config.toml
model = "audio frame classifier"
hop_length = 160
spec_augment = false
win_length = 512
output_stride = 4
activation = "relu"
drop_path = 0.2
kernel_size = 9
init = "kaiming_normal"
optimizer = "adamw"
steps = 12100
warmup_steps = 2420
weight_decay = 0.2
Rows from block 3, named by matrix and row number. Rows with one number belong to one channel. Each number is 200 + 40 x the weight over its row's rms, rounded and kept within 0 to 999. All counts start at 0. After the name is the row's rms in percent of the matrix's.
# convs0: first width-9 conv (model.blocks.3.convs.0.weight, 192x192x9), inputs 50-59, a 9 kernel for each
# convs1: second width-9 conv (model.blocks.3.convs.1.weight, 192x192x9, transposed), outputs 50-59, a 9 kernel for each
convs0.89,106,181,242,242,178,153,148,184,215,179,185,194,218,192,149,126,136,164,199,249,284,270,205,138,112,133,137,149,231,216,199,190,178,169,170,177,195,253,252,241,181,157,198,220,148,145,159,168,177,193,240,253,196,163,198,150,175,206,197,170,164,204,215,226,126,179,202,178,157,121,138,165,193,197,194,192,228,258,280,267,251,215,201,221,235,172,114,155,215,211,218
convs1.89,103,245,198,172,176,185,217,233,215,215,149,174,143,145,158,178,193,246,266,189,194,177,167,141,132,133,183,203,253,249,223,195,189,183,204,146,105,178,203,185,190,191,171,152,205,245,187,195,211,156,161,206,214,209,218,218,231,187,184,202,228,236,232,245,176,190,201,240,253,207,177,198,202,223,214,203,212,211,203,180,117,90,149,155,160,207,207,170,194,228,234
convs0.90,101,188,194,188,191,224,221,266,269,201,195,232,248,198,170,188,201,211,177,212,200,207,169,123,104,90,100,100,128,153,190,211,207,226,242,243,270,242,244,224,171,110,90,125,161,210,220,188,173,169,156,163,190,202,169,187,194,195,179,138,130,128,163,222,221,223,213,188,164,180,159,166,209,187,213,210,204,193,180,191,220,255,243,209,116,111,158,180,235,225,186
convs1.90,107,240,245,319,344,291,267,218,195,221,170,194,217,207,245,239,180,163,242,193,195,186,204,149,126,96,80,102,191,154,160,155,111,155,176,137,123,182,216,232,211,190,159,163,194,236,179,151,140,147,165,219,230,227,219,210,244,250,255,275,261,234,209,199,220,157,176,224,252,174,139,164,198,221,211,197,185,172,142,116,110,75,206,198,198,195,254,263,183,112,115
convs0.91,102,154,166,172,176,183,159,147,156,193,91,136,191,219,164,83,118,186,211,179,214,222,225,222,214,216,186,171,118,163,181,182,204,193,208,205,207,239,268,254,200,182,188,215,227,234,200,214,209,160,145,158,185,185,201,209,206,201,200,188,174,200,210,223,103,111,170,236,228,199,218,202,183,213,206,182,171,160,153,171,174,151,196,146,160,169,137,137,206,242,190
convs1.91,096,176,165,173,205,217,197,191,181,155,209,190,166,178,220,261,252,213,153,191,155,168,183,184,179,175,178,192,174,175,187,178,176,201,236,266,315,216,128,130,191,246,211,187,192,205,213,211,231,216,175,152,204,208,215,166,143,86,169,210,188,163,161,187,279,243,183,189,215,192,172,139,158,129,90,131,169,171,184,181,198,224,273,248,203,220,262,234,200,188,190
convs0.92,100,206,157,181,206,200,228,324,247,190,179,203,193,215,195,230,224,221,251,257,224,168,101,117,189,202,173,155,214,197,229,225,189,191,202,204,169,184,195,134,116,95,206,266,237,200,196,234,268,223,232,265,252,254,289,181,199,198,164,178,232,275,266,250,140,179,158,236,194,198,174,106,115,192,194,227,243,236,208,206,223,224,175,224,219,169,228,177,180,172,149
convs1.92,107,261,311,266,221,228,241,265,261,300,140,129,135,101,203,285,222,206,197,191,210,211,223,216,211,169,146,157,215,177,225,219,211,202,203,228,211,191,170,121,141,195,233,197,224,221,206,185,137,75,130,171,216,201,181,210,222,233,269,232,215,178,184,178,176,185,170,219,228,313,263,207,159,191,155,171,155,178,197,229,237,219,142,132,125,146,217,187,206,221,208
convs0.93,101,151,181,186,137,114,124,176,135,154,198,193,184,194,207,177,204,232,199,229,225,214,189,171,168,135,109,58,155,166,186,187,195,201,219,247,278,187,190,216,217,231,246,221,171,119,169,168,171,154,178,202,219,244,224,210,215,213,187,181,189,201,192,125,149,141,145,167,199,156,173,163,203,174,176,179,178,199,206,193,195,241,129,170,183,161,178,139,125,141,159
convs1.93,101,197,181,194,208,211,180,184,215,237,111,112,141,192,205,225,203,220,242,113,97,108,96,116,142,158,201,242,207,212,192,162,125,117,174,174,193,223,168,156,167,187,173,185,190,213,185,156,156,183,210,249,233,212,219,178,125,128,167,187,179,170,164,154,189,212,219,217,212,196,160,182,243,202,193,184,190,193,171,153,140,174,265,240,202,203,200,216,173,123,93
convs0.94,100,189,208,191,175,181,163,160,179,202,222,191,216,225,228,207,188,171,206,157,155,177,211,215,211,199,192,223,204,206,211,193,203,210,221,214,204,146,173,210,229,212,217,232,227,197,245,258,254,236,231,229,249,227,191,173,183,206,221,208,218,221,222,257,240,208,211,182,209,197,185,184,144,188,209,209,188,179,189,211,216,221,202,198,228,210,183,176,197,210,166
convs1.94,098,165,179,152,140,142,192,241,280,286,231,249,212,197,192,180,171,222,243,198,220,221,228,241,223,230,233,242,233,209,203,188,245,250,226,202,188,131,163,150,144,188,208,225,250,232,220,246,226,225,277,291,254,228,208,216,180,127,160,199,189,202,205,176,223,186,196,213,210,190,200,221,257,264,243,212,215,225,230,221,220,178,175,197,200,220,239,219,209,220,190
convs0.95,103,187,206,197,189,165,157,178,199,205,228,237,221,169,142,152,212,185,157,231,224,208,197,194,171,139,152,205,247,210,191,192,157,122,195,224,205,260,284,228,167,140,124,105,106,135,245,230,175,154,152,145,152,155,167,189,214,221,206,187,162,145,150,173,290,259,210,143,104,86,153,240,237,174,169,161,151,169,179,182,224,244,167,182,178,171,146,119,152,177,159
convs1.95,100,191,146,157,197,217,253,272,263,208,195,218,226,230,195,167,179,208,207,142,168,199,180,164,144,167,196,216,220,189,170,175,209,184,193,203,202,102,156,160,119,116,136,173,221,193,235,208,141,156,121,132,205,216,174,155,189,93,98,166,177,229,255,246,222,278,218,229,210,264,187,232,227,230,213,212,211,198,193,206,186,142,235,226,232,187,172,144,174,226,235
convs0.96,099,152,152,134,126,152,131,117,88,87,259,232,240,236,203,208,228,212,211,236,227,241,247,265,267,266,271,267,126,139,184,213,195,191,195,170,190,132,131,170,223,208,197,165,172,161,183,139,150,162,143,138,138,162,189,212,209,209,200,189,191,192,180,173,131,154,164,213,210,218,240,186,198,237,221,221,229,238,235,232,242,244,214,225,273,257,221,167,202,197,170
convs1.96,099,274,274,257,242,232,226,227,243,263,173,149,131,154,197,223,219,196,176,170,209,232,248,238,194,132,105,110,214,220,225,198,199,203,195,171,169,238,212,171,168,195,197,214,232,265,231,224,233,219,200,191,156,170,190,151,157,147,173,182,192,219,243,254,123,123,144,170,169,170,124,137,111,211,201,208,214,226,236,234,213,192,226,237,236,235,215,196,189,199,220
convs0.97,101,219,215,176,193,174,181,171,276,281,240,205,214,202,188,223,247,205,171,213,196,215,233,245,244,234,202,172,180,218,201,216,209,211,197,217,202,184,191,199,194,170,187,192,172,117,180,161,173,211,209,202,188,210,214,175,198,196,197,210,226,239,234,216,182,150,179,205,187,126,98,91,172,183,169,177,207,241,263,241,204,179,115,160,107,128,163,189,167,135,208
convs1.97,102,263,301,222,172,159,150,189,198,140,184,192,223,222,233,228,211,190,168,158,145,170,177,171,185,205,202,231,179,193,134,205,244,170,163,193,207,176,161,229,218,141,119,176,184,226,185,181,206,185,230,225,223,202,186,215,206,238,256,235,264,237,242,203,146,147,164,254,241,214,217,145,149,219,176,216,188,184,182,193,220,224,248,257,217,275,199,202,225,193,204
convs0.98,096,300,305,312,298,277,279,284,277,254,149,187,173,143,142,182,174,173,174,177,184,215,240,241,230,212,192,170,187,202,205,203,210,207,199,175,180,165,173,183,172,169,192,166,122,70,215,234,202,173,194,231,217,215,212,191,196,190,167,162,171,168,163,138,173,192,194,198,199,209,223,222,198,229,228,221,223,216,220,225,214,194,196,158,202,223,227,201,192,246,248
convs1.98,113,182,192,186,169,166,176,197,204,197,228,207,199,177,159,166,183,219,219,136,116,113,132,148,158,161,149,135,193,200,216,236,231,206,187,168,152,203,188,195,213,233,250,227,226,231,262,241,235,234,238,220,200,187,188,203,217,222,206,201,190,171,176,199,189,193,207,225,232,226,209,198,172,175,200,205,214,233,247,245,243,234,249,240,226,203,210,218,206,186,176
convs0.99,100,160,171,187,216,214,195,192,179,197,193,169,163,198,192,159,157,169,205,206,219,230,217,218,219,226,222,221,199,192,183,192,215,227,235,207,196,218,214,205,174,150,154,179,189,158,230,243,250,220,190,155,153,159,161,213,191,178,167,178,213,234,227,213,269,286,230,227,219,191,189,202,210,179,182,174,169,149,143,144,123,89,263,268,205,199,247,206,192,166,219
convs1.99,102,168,162,157,185,179,145,130,134,116,268,261,265,261,256,223,182,165,187,159,187,210,234,247,227,215,207,212,166,201,205,218,238,244,252,267,263,144,166,203,237,224,220,220,205,185,219,230,229,242,237,227,229,211,169,200,170,150,144,139,149,173,160,160,252,233,177,170,158,139,168,191,193,129,156,195,225,241,245,245,257,241,198,167,153,184,202,218,209,187,194
convs0.100,097,186,211,179,152,151,167,227,248,218,204,228,233,205,212,246,259,234,213,147,175,192,211,240,243,213,203,198,189,181,174,183,190,203,201,201,247,177,206,200,164,166,179,191,190,208,184,163,161,158,199,220,224,218,194,199,200,207,205,199,201,221,230,201,201,191,181,153,129,123,139,151,166,231,234,236,212,208,213,207,223,236,209,202,197,195,179,159,200,204,225
convs1.100,105,211,179,167,198,211,210,189,181,191,220,170,148,169,182,208,210,193,153,184,190,203,211,242,261,271,283,274,213,210,230,234,216,200,208,226,232,216,213,222,203,206,184,165,185,197,192,195,211,231,221,203,174,173,170,202,196,181,167,170,193,178,188,207,241,229,257,249,233,225,176,200,224,163,162,168,192,216,231,224,218,227,239,247,221,207,191,204,219,254,226
convs0.101,099,202,205,233,176,130,154,212,218,179,188,175,154,104,113,207,235,193,221,211,206,195,209,203,201,237,235,233,225,203,184,143,187,211,202,210,206,186,193,156,188,247,268,241,193,196,193,180,168,202,234,203,151,123,117,190,186,207,236,216,172,156,146,133,249,247,254,193,133,155,215,220,255,255,222,203,203,227,263,275,272,258,203,192,237,162,170,123,146,186,158
convs1.101,101,187,181,201,224,238,227,234,232,231,270,294,269,191,150,156,151,192,176,193,186,180,157,135,126,157,180,234,168,155,166,197,156,154,192,215,184,287,271,264,270,265,247,196,166,160,179,222,201,235,233,181,158,174,217,226,214,223,224,183,154,180,210,213,203,214,141,113,121,207,178,194,214,253,248,229,179,123,109,122,135,148,199,237,241,177,159,223,204,216,212
convs0.102,099,204,201,205,177,157,163,179,224,230,161,183,216,174,184,213,208,181,181,232,215,220,217,190,160,138,132,131,179,189,207,201,205,205,209,186,184,172,170,192,216,214,247,261,209,214,160,156,151,139,184,259,277,261,271,116,129,140,167,182,208,224,231,235,141,189,179,129,162,192,247,244,232,200,199,203,218,217,195,161,140,123,170,198,243,216,216,255,229,243,265
convs1.102,098,189,194,224,244,212,206,178,163,162,161,183,196,190,177,151,182,229,238,255,261,223,173,150,160,182,177,177,215,212,225,251,223,234,247,238,219,198,228,220,237,251,268,230,180,122,204,185,189,223,241,222,215,213,221,149,145,172,220,233,220,231,220,170,208,254,252,197,152,203,230,234,265,236,243,249,234,207,170,120,99,163,225,191,187,163,143,191,242,243,244
convs0.103,100,252,231,244,264,255,191,186,233,218,222,214,148,245,273,265,216,216,263,194,178,216,260,204,191,195,200,196,151,197,233,209,209,248,216,204,235,204,185,225,218,182,227,184,174,221,236,237,205,137,169,265,238,230,235,192,150,177,217,202,218,190,167,174,199,169,176,180,158,171,209,128,187,205,202,183,183,228,279,238,206,230,177,180,210,176,152,131,165,202,247
convs1.103,098,189,148,155,178,210,178,231,262,178,145,163,129,177,214,260,176,177,208,154,171,189,129,170,136,120,188,229,220,216,207,144,111,169,273,201,126,185,191,211,202,204,179,204,217,186,179,213,195,194,226,182,183,172,236,190,201,224,221,229,171,196,221,220,176,165,202,145,206,230,209,174,235,167,170,182,148,191,214,206,159,112,170,172,203,218,180,229,302,178,186
convs0.104,102,183,211,244,225,180,171,204,204,204,180,177,163,162,214,238,230,207,201,216,214,216,238,267,231,142,116,165,144,135,123,150,177,240,249,242,286,211,230,265,287,239,146,168,238,269,191,224,227,218,178,209,226,220,223,219,186,202,258,279,228,156,182,233,204,217,192,147,122,170,158,148,161,200,220,217,216,241,255,283,282,261,224,200,164,92,153,123,202,255,248
convs1.104,104,230,251,241,217,184,223,252,260,251,144,188,234,230,188,183,181,207,226,82,158,239,177,145,173,191,214,241,215,179,180,174,216,198,186,212,233,185,224,196,124,116,195,250,258,204,203,183,237,245,256,241,205,190,191,160,116,131,115,123,145,176,191,156,249,217,245,276,226,275,282,235,198,140,152,147,128,151,96,64,85,87,166,193,208,195,193,173,175,189,213
convs0.105,100,172,161,175,156,157,198,203,223,215,255,219,190,168,200,204,181,190,183,187,192,189,175,151,176,211,169,140,132,133,154,178,215,225,200,212,236,240,220,168,117,128,179,211,155,179,187,204,195,206,209,230,195,196,194,215,233,220,202,188,198,221,194,174,186,189,131,83,143,164,143,100,126,208,195,182,168,185,229,265,287,317,210,211,202,214,192,185,175,130,142
convs1.105,094,224,222,208,221,256,267,284,253,218,145,204,223,209,225,213,206,190,216,154,152,206,215,271,270,236,217,212,228,223,199,151,140,156,203,228,229,222,199,183,201,222,186,191,207,184,256,258,257,228,232,222,217,232,215,154,154,165,175,191,187,189,184,196,183,195,162,155,159,224,225,189,213,109,127,161,188,200,155,133,106,126,231,197,200,212,209,207,179,105,69
convs0.106,099,207,210,193,150,137,126,142,166,184,235,212,206,202,168,151,226,237,254,227,232,202,184,170,149,152,157,166,197,189,219,207,201,216,171,199,229,102,127,173,152,168,219,298,230,217,197,197,211,206,245,299,288,256,230,196,216,212,166,151,186,236,231,227,240,194,184,213,202,209,176,167,147,238,187,137,132,156,159,187,207,244,230,190,223,254,242,284,232,213,214
convs1.106,096,205,186,226,219,208,182,187,204,183,246,214,220,219,256,233,209,260,218,206,200,188,162,176,204,187,183,184,116,157,130,190,234,198,247,195,211,237,248,228,248,260,306,285,264,231,180,192,175,132,137,192,193,237,214,170,202,159,130,200,230,268,288,237,195,228,199,207,200,159,182,153,172,130,153,216,193,213,223,204,197,203,193,146,190,193,159,233,213,178,195
convs0.107,099,192,143,150,170,189,196,149,130,176,172,153,161,175,193,174,205,312,339,201,212,205,199,231,240,213,183,153,231,254,235,220,209,199,162,191,250,118,101,106,115,165,181,180,222,231,135,157,151,173,189,191,184,213,225,147,198,168,130,154,210,258,262,247,198,204,186,176,191,152,142,162,263,208,215,197,190,189,200,219,212,186,178,185,176,127,173,213,190,192,231
convs1.107,097,230,182,154,180,234,195,144,120,162,168,203,212,181,136,163,152,168,181,292,257,223,236,238,228,217,173,136,139,188,181,160,183,207,222,203,189,224,177,232,266,257,238,210,190,164,179,219,240,239,232,217,175,191,212,159,152,123,186,221,226,224,215,165,319,246,199,211,181,159,148,193,234,210,226,185,156,130,121,155,227,249,200,199,180,248,221,180,162,184,164
convs0.108,098,151,158,146,147,170,212,211,171,142,237,207,219,215,216,191,231,245,228,225,205,198,177,174,166,160,138,116,195,206,217,225,227,242,240,268,279,204,193,176,173,194,185,148,132,164,146,174,176,179,181,176,209,209,196,159,150,148,142,159,144,109,100,115,253,234,234,241,220,202,235,225,208,217,226,231,215,198,193,193,212,259,256,236,221,226,178,129,168,195,162
convs1.108,095,236,284,281,255,250,245,217,207,237,218,244,195,170,168,205,230,226,214,167,187,215,211,179,156,152,145,165,223,226,209,211,189,178,204,231,244,284,237,201,165,184,176,191,195,200,193,179,167,192,219,204,219,199,197,297,246,245,232,234,210,195,196,198,183,149,178,178,140,167,220,178,181,165,164,173,186,192,200,209,217,230,211,200,205,197,173,179,155,144,92
convs0.109,099,210,189,219,223,177,263,218,176,212,146,159,178,229,243,213,269,227,190,187,148,122,173,252,183,219,205,180,180,212,231,217,147,171,184,243,238,199,211,199,153,237,176,231,179,165,174,190,233,260,248,236,218,225,260,178,218,215,191,290,251,165,170,193,220,212,197,279,169,150,164,214,200,199,226,254,234,243,210,229,184,187,192,221,222,264,195,213,134,180,216
convs1.109,103,262,262,255,177,207,216,195,268,196,168,155,166,115,196,181,236,188,216,233,308,229,207,144,208,263,299,254,190,146,177,211,194,177,193,192,233,157,148,216,238,214,189,169,154,163,248,200,221,217,230,211,157,248,250,153,173,221,209,153,136,177,141,256,139,233,141,153,179,234,256,203,215,177,180,202,244,225,161,128,124,212,198,197,169,159,156,184,72,196,208
convs0.110,101,161,165,148,124,98,109,108,174,142,215,191,171,186,165,177,205,200,217,248,248,232,195,183,162,154,148,117,177,191,180,172,164,187,208,221,272,216,197,190,183,176,191,199,229,241,196,204,219,239,233,236,219,196,182,247,226,204,176,164,160,165,179,139,192,213,236,242,208,147,168,158,149,141,163,190,203,197,198,213,241,293,241,175,135,139,181,179,150,162,104
convs1.110,098,217,170,160,171,195,198,187,209,239,147,154,205,235,244,248,227,216,200,113,128,159,157,170,193,207,217,223,196,191,208,227,225,196,206,239,271,205,204,202,214,251,245,252,212,217,194,183,180,198,223,220,199,194,175,240,226,240,213,201,196,201,201,198,173,195,206,261,242,179,185,160,170,171,156,133,143,151,179,186,202,200,211,250,254,233,203,210,185,114,48
convs0.111,101,120,123,153,174,177,163,203,255,240,233,177,160,162,210,221,211,132,97,155,148,167,180,163,171,196,229,261,246,198,168,166,205,201,160,120,87,183,192,163,154,200,228,201,160,164,235,220,173,140,144,183,192,185,190,175,191,189,178,170,154,163,204,238,233,233,208,149,156,118,167,119,113,190,210,205,181,167,182,177,139,130,165,144,187,139,148,167,216,242,194
convs1.111,098,217,193,144,163,180,194,178,205,248,145,126,140,125,124,164,144,158,154,278,297,273,242,211,222,223,222,243,225,223,199,174,212,229,234,162,173,242,209,237,240,234,188,213,251,206,132,143,180,204,204,177,191,119,138,222,195,188,217,243,223,228,276,267,83,140,206,220,224,221,184,183,192,263,276,286,297,230,211,161,203,177,161,193,169,188,154,130,233,241,216
convs0.112,098,255,250,205,192,195,194,200,202,245,234,186,164,163,203,245,200,186,196,235,226,227,207,190,161,155,169,161,158,148,155,170,201,230,238,255,296,209,219,237,239,214,209,200,182,146,235,206,235,271,290,243,212,210,219,253,249,215,197,173,155,160,184,169,206,220,162,166,137,204,219,182,158,200,232,236,218,201,202,181,179,204,200,166,180,185,199,203,223,156,133
convs1.112,093,202,249,240,176,144,153,176,182,185,126,154,240,280,222,165,131,135,184,154,198,190,188,178,167,170,157,172,225,201,175,160,195,169,168,170,144,170,171,137,101,86,143,179,188,184,164,141,115,120,187,215,192,168,155,201,250,196,151,132,185,217,218,209,220,217,223,227,129,203,188,147,169,232,271,273,240,207,190,175,173,171,268,209,257,307,241,220,161,148,139
convs0.113,097,190,196,191,165,179,208,207,195,168,218,245,221,210,195,221,204,151,155,206,190,193,216,220,229,240,220,233,93,163,202,133,134,171,136,103,76,199,178,168,227,234,247,247,194,186,229,233,210,219,193,208,207,195,189,206,175,118,176,239,253,252,271,304,153,145,174,120,156,150,153,177,167,194,185,212,206,162,176,187,200,175,163,141,196,232,172,219,186,208,219
convs1.113,101,173,197,262,283,239,245,214,231,190,199,200,196,194,255,215,202,229,212,235,224,220,212,179,153,160,168,135,222,222,214,218,218,187,238,264,228,214,181,199,211,187,210,228,189,193,240,242,220,216,183,191,182,176,185,213,214,236,230,238,244,224,184,199,206,221,249,223,204,168,204,230,201,199,231,255,230,224,187,175,205,233,137,176,170,180,103,139,195,128,177
convs0.114,101,109,147,195,223,204,205,191,173,181,190,237,226,208,211,220,243,228,195,234,221,241,257,235,219,197,178,158,220,196,159,169,174,197,212,183,160,254,243,209,195,223,235,229,237,248,191,207,183,144,117,114,145,162,185,216,210,212,212,198,191,191,214,243,132,161,170,146,153,229,231,195,158,172,184,194,199,211,216,225,227,187,124,131,175,204,196,179,191,166,172
convs1.114,094,184,191,182,173,149,163,174,184,182,166,184,253,233,219,211,231,234,216,173,163,190,199,185,174,184,187,210,210,244,264,255,214,218,220,205,182,213,202,201,226,237,213,193,231,245,212,211,179,175,176,176,224,207,230,218,200,217,205,182,178,217,239,257,239,238,278,281,237,196,178,167,207,152,176,193,219,213,184,157,152,135,167,204,253,257,227,198,203,180,206
convs0.115,102,153,162,192,181,119,140,156,174,161,209,191,188,180,172,200,199,157,149,213,210,215,230,229,229,235,237,260,154,115,97,144,194,208,217,181,190,207,220,252,213,213,216,194,174,162,247,216,174,125,122,157,201,239,238,234,219,217,212,201,192,197,200,207,207,156,186,175,98,157,184,193,190,174,173,195,209,188,190,191,212,239,184,195,205,204,192,166,169,166,180
convs1.115,103,222,235,223,222,153,179,205,190,180,223,222,211,233,216,178,162,210,185,201,211,213,184,196,196,214,227,233,172,189,200,204,237,243,231,222,261,207,217,194,169,168,177,198,175,101,95,166,166,182,225,230,206,193,130,151,144,189,244,266,256,265,218,152,223,220,264,250,199,158,170,242,264,237,257,238,229,191,179,186,234,250,189,118,120,160,202,242,214,196,212
convs0.116,104,245,246,223,237,224,197,200,258,305,169,157,150,163,134,119,175,234,267,189,181,172,195,226,202,218,244,232,155,170,183,200,184,141,143,191,202,171,198,167,200,245,220,257,257,234,188,181,199,228,244,228,222,248,273,206,226,204,184,201,213,218,200,169,182,226,194,199,194,141,127,168,197,214,194,209,198,207,227,252,276,291,237,270,250,214,183,192,132,153,166
convs1.116,100,189,171,130,122,216,276,234,143,114,177,225,278,263,172,170,263,258,199,247,217,205,205,201,161,166,168,166,219,238,238,261,291,317,296,274,242,245,177,157,189,232,211,157,113,109,293,305,286,243,205,216,200,252,277,117,123,115,86,104,112,148,176,138,252,270,215,259,260,269,255,272,311,154,167,174,157,153,168,176,199,152,212,236,194,232,259,238,202,244,263
convs0.117,099,196,187,199,185,190,175,164,185,237,215,242,227,163,161,169,180,216,234,99,115,159,178,184,213,209,207,201,148,188,191,184,188,209,206,205,236,128,120,181,208,229,233,191,146,145,190,176,179,175,172,152,162,147,129,166,129,170,172,188,223,227,177,147,172,189,210,163,159,162,183,199,221,200,216,219,222,214,207,202,205,198,219,269,233,171,148,186,182,162,200
convs1.117,094,215,207,213,194,198,223,236,242,266,169,187,178,200,211,197,232,201,200,233,275,247,184,159,156,185,204,197,154,148,154,172,180,184,194,216,209,258,197,228,219,212,262,266,213,247,126,167,212,254,227,217,208,199,202,243,226,216,227,228,273,247,221,226,295,300,259,195,161,163,133,174,218,172,228,231,195,150,114,115,164,199,246,244,225,214,189,197,211,189,177
convs0.118,097,174,192,192,192,151,185,189,158,122,242,274,230,212,247,182,177,202,208,158,211,258,228,187,171,190,210,227,238,250,276,265,206,154,173,197,228,167,137,125,121,215,253,248,222,192,193,197,182,170,220,192,187,175,193,184,142,116,144,255,303,288,270,258,192,214,236,236,217,218,188,185,165,192,215,232,238,208,164,188,217,263,216,165,94,193,207,171,220,249,235
convs1.118,102,206,198,211,217,227,207,170,172,196,190,160,133,184,256,259,189,146,212,178,201,214,226,220,200,197,158,99,216,199,197,203,210,247,266,215,228,151,124,169,202,209,182,177,170,183,262,242,218,223,267,275,281,274,233,208,184,187,218,215,221,204,140,139,148,219,254,267,248,252,286,243,174,213,215,199,190,163,139,160,186,216,147,160,186,198,203,218,142,154,148
convs0.119,101,218,212,190,183,211,280,201,178,182,156,184,214,238,292,138,225,184,165,212,170,217,205,174,253,165,201,199,227,173,185,223,204,221,283,250,169,250,201,205,169,241,212,185,213,171,162,170,203,221,224,204,259,240,176,213,193,221,220,259,255,163,189,181,220,220,182,173,223,145,279,245,155,152,159,188,241,268,240,273,257,225,182,162,120,208,275,254,159,224,146
convs1.119,104,228,245,199,201,226,238,223,227,199,173,158,155,113,182,167,183,202,220,207,242,267,202,181,209,231,270,228,171,181,175,193,140,155,91,147,178,258,269,278,239,185,179,238,215,239,220,206,140,156,162,164,190,198,130,171,229,216,116,167,162,192,214,169,149,169,227,181,100,168,203,220,203,251,231,219,172,183,136,182,184,175,202,205,253,237,165,187,211,184,182
convs0.120,103,168,193,213,212,190,199,213,244,249,240,201,134,182,180,167,170,161,158,200,187,196,201,239,268,217,182,194,212,217,189,194,187,193,166,124,112,203,194,212,171,132,150,219,236,227,225,253,248,190,162,176,246,288,267,151,153,175,184,208,209,200,202,230,151,177,216,211,181,214,190,119,122,178,170,180,211,215,220,225,213,189,149,182,153,208,222,162,179,191,156
convs1.120,097,157,160,163,146,147,184,189,177,130,206,302,254,222,182,212,217,215,236,227,216,215,151,121,126,123,193,228,235,193,193,215,202,205,275,292,269,221,209,202,193,161,106,118,137,98,259,290,301,249,219,197,245,236,261,226,199,137,106,86,120,146,145,149,240,317,267,191,218,291,241,231,253,177,211,216,207,215,240,204,208,213,328,278,235,203,191,247,281,275,293
convs0.121,101,128,141,156,158,149,144,146,153,138,176,205,231,193,205,243,240,225,182,182,180,182,206,215,208,184,173,188,183,172,173,157,163,183,181,184,182,190,172,164,174,170,155,148,129,158,170,152,160,141,144,130,123,115,126,193,201,222,247,242,229,211,187,189,200,211,201,166,158,217,220,215,186,154,164,162,174,175,172,188,215,247,182,218,257,201,162,209,229,215,193
convs1.121,088,183,172,178,186,180,189,215,243,252,270,247,211,200,185,177,187,197,179,218,201,187,185,183,193,217,248,266,263,243,236,233,219,221,221,224,254,184,190,182,181,172,183,197,202,197,147,154,171,223,242,242,245,206,170,187,195,198,210,207,212,226,217,203,194,184,193,187,181,184,164,161,144,274,278,263,250,233,215,208,222,227,236,235,222,218,226,231,217,223,234
convs0.122,099,174,216,223,169,167,181,200,129,126,176,190,203,209,220,229,228,210,211,187,183,194,237,267,212,163,226,289,136,126,131,125,125,141,163,149,196,161,177,205,224,205,187,195,224,241,221,230,228,258,220,167,153,181,175,200,191,178,162,169,149,179,220,239,162,166,195,170,154,151,184,136,191,206,194,193,172,167,192,195,177,138,249,224,227,247,231,166,227,195,166
convs1.122,098,263,224,202,181,202,247,231,190,179,154,178,277,323,286,167,132,145,167,193,195,213,189,198,240,301,289,266,256,209,182,216,254,286,246,230,270,205,219,205,152,174,214,201,196,160,255,230,241,258,275,263,266,267,285,220,236,169,129,192,210,225,233,185,143,147,248,223,186,241,276,235,219,168,200,237,222,219,211,185,198,232,187,285,303,256,255,205,226,231,206
convs0.123,096,195,197,227,208,261,269,261,281,223,207,206,171,213,187,133,111,172,295,249,271,276,258,231,186,155,165,164,211,203,178,215,206,154,149,190,196,194,183,206,223,158,171,167,98,154,265,266,253,228,178,207,177,210,248,204,234,237,204,174,183,192,158,127,262,241,187,193,216,163,183,180,172,276,282,256,257,245,260,216,173,201,207,153,165,191,193,165,146,213,241
convs1.123,105,176,149,190,202,214,190,183,210,212,179,216,244,242,163,167,197,207,201,201,200,191,175,114,93,125,193,199,198,210,248,253,214,242,188,200,233,214,192,179,193,187,157,191,222,252,217,181,181,197,192,237,257,229,223,217,166,153,201,215,183,201,212,220,169,191,228,224,297,213,243,251,234,189,199,185,202,197,183,191,199,162,158,209,221,164,166,229,225,279,261
convs0.124,100,279,302,305,290,270,223,236,276,295,176,174,177,216,227,245,260,224,252,213,227,248,252,217,191,181,174,166,142,155,143,136,147,162,166,124,143,61,144,206,205,189,203,183,173,205,205,232,226,211,226,255,295,285,273,200,221,257,258,245,227,221,226,239,126,130,151,156,157,184,208,145,118,237,242,252,240,227,232,240,253,227,216,218,241,247,218,210,226,228,217
convs1.124,099,222,211,206,211,231,245,277,263,230,199,204,181,170,155,171,197,218,208,189,233,245,232,215,202,200,188,195,146,106,135,189,223,249,275,293,256,234,235,220,182,152,205,219,182,140,214,244,264,287,262,233,204,200,199,173,199,255,274,223,186,203,208,223,217,237,225,215,200,201,170,162,175,226,172,161,160,183,200,224,258,285,236,285,263,264,228,214,240,254,252
convs0.125,091,215,191,186,205,215,228,254,279,317,253,198,166,157,149,142,134,138,143,207,218,200,200,197,175,147,136,120,171,177,183,213,213,226,221,202,142,188,189,186,200,236,231,231,220,214,209,214,212,216,191,176,166,167,181,171,178,146,136,187,237,242,248,266,201,173,137,150,178,187,175,192,187,198,184,184,181,187,185,200,200,198,258,215,186,182,196,217,197,206,233
convs1.125,106,112,139,152,154,145,137,140,153,143,230,236,228,229,230,238,218,231,243,230,220,217,208,187,154,100,70,82,255,255,249,245,242,241,249,249,259,203,187,181,181,178,194,183,170,161,231,221,213,206,197,191,187,176,178,203,194,189,193,192,184,168,171,183,238,226,227,223,231,250,253,250,223,195,198,209,232,233,228,223,229,219,229,216,196,202,203,193,206,202,190
convs0.126,098,167,186,211,339,139,158,165,210,211,195,198,202,89,168,180,171,185,240,250,227,218,198,186,179,203,243,229,229,194,163,132,195,212,201,219,187,191,143,172,127,188,235,213,214,224,196,237,232,119,155,242,238,218,239,252,202,137,116,186,225,234,233,230,185,211,267,219,133,131,202,210,188,260,265,245,212,191,154,147,153,147,130,211,125,176,177,222,205,134,142
convs1.126,107,215,277,227,240,218,217,188,229,204,208,214,204,217,183,251,217,157,199,181,199,214,208,153,219,247,199,210,157,191,203,217,186,159,150,174,235,221,178,202,209,185,200,186,180,188,215,205,210,183,150,223,214,271,205,238,239,199,208,272,245,187,130,135,169,145,130,130,187,311,275,259,190,255,227,225,215,180,165,173,205,236,208,141,190,245,233,204,221,258,166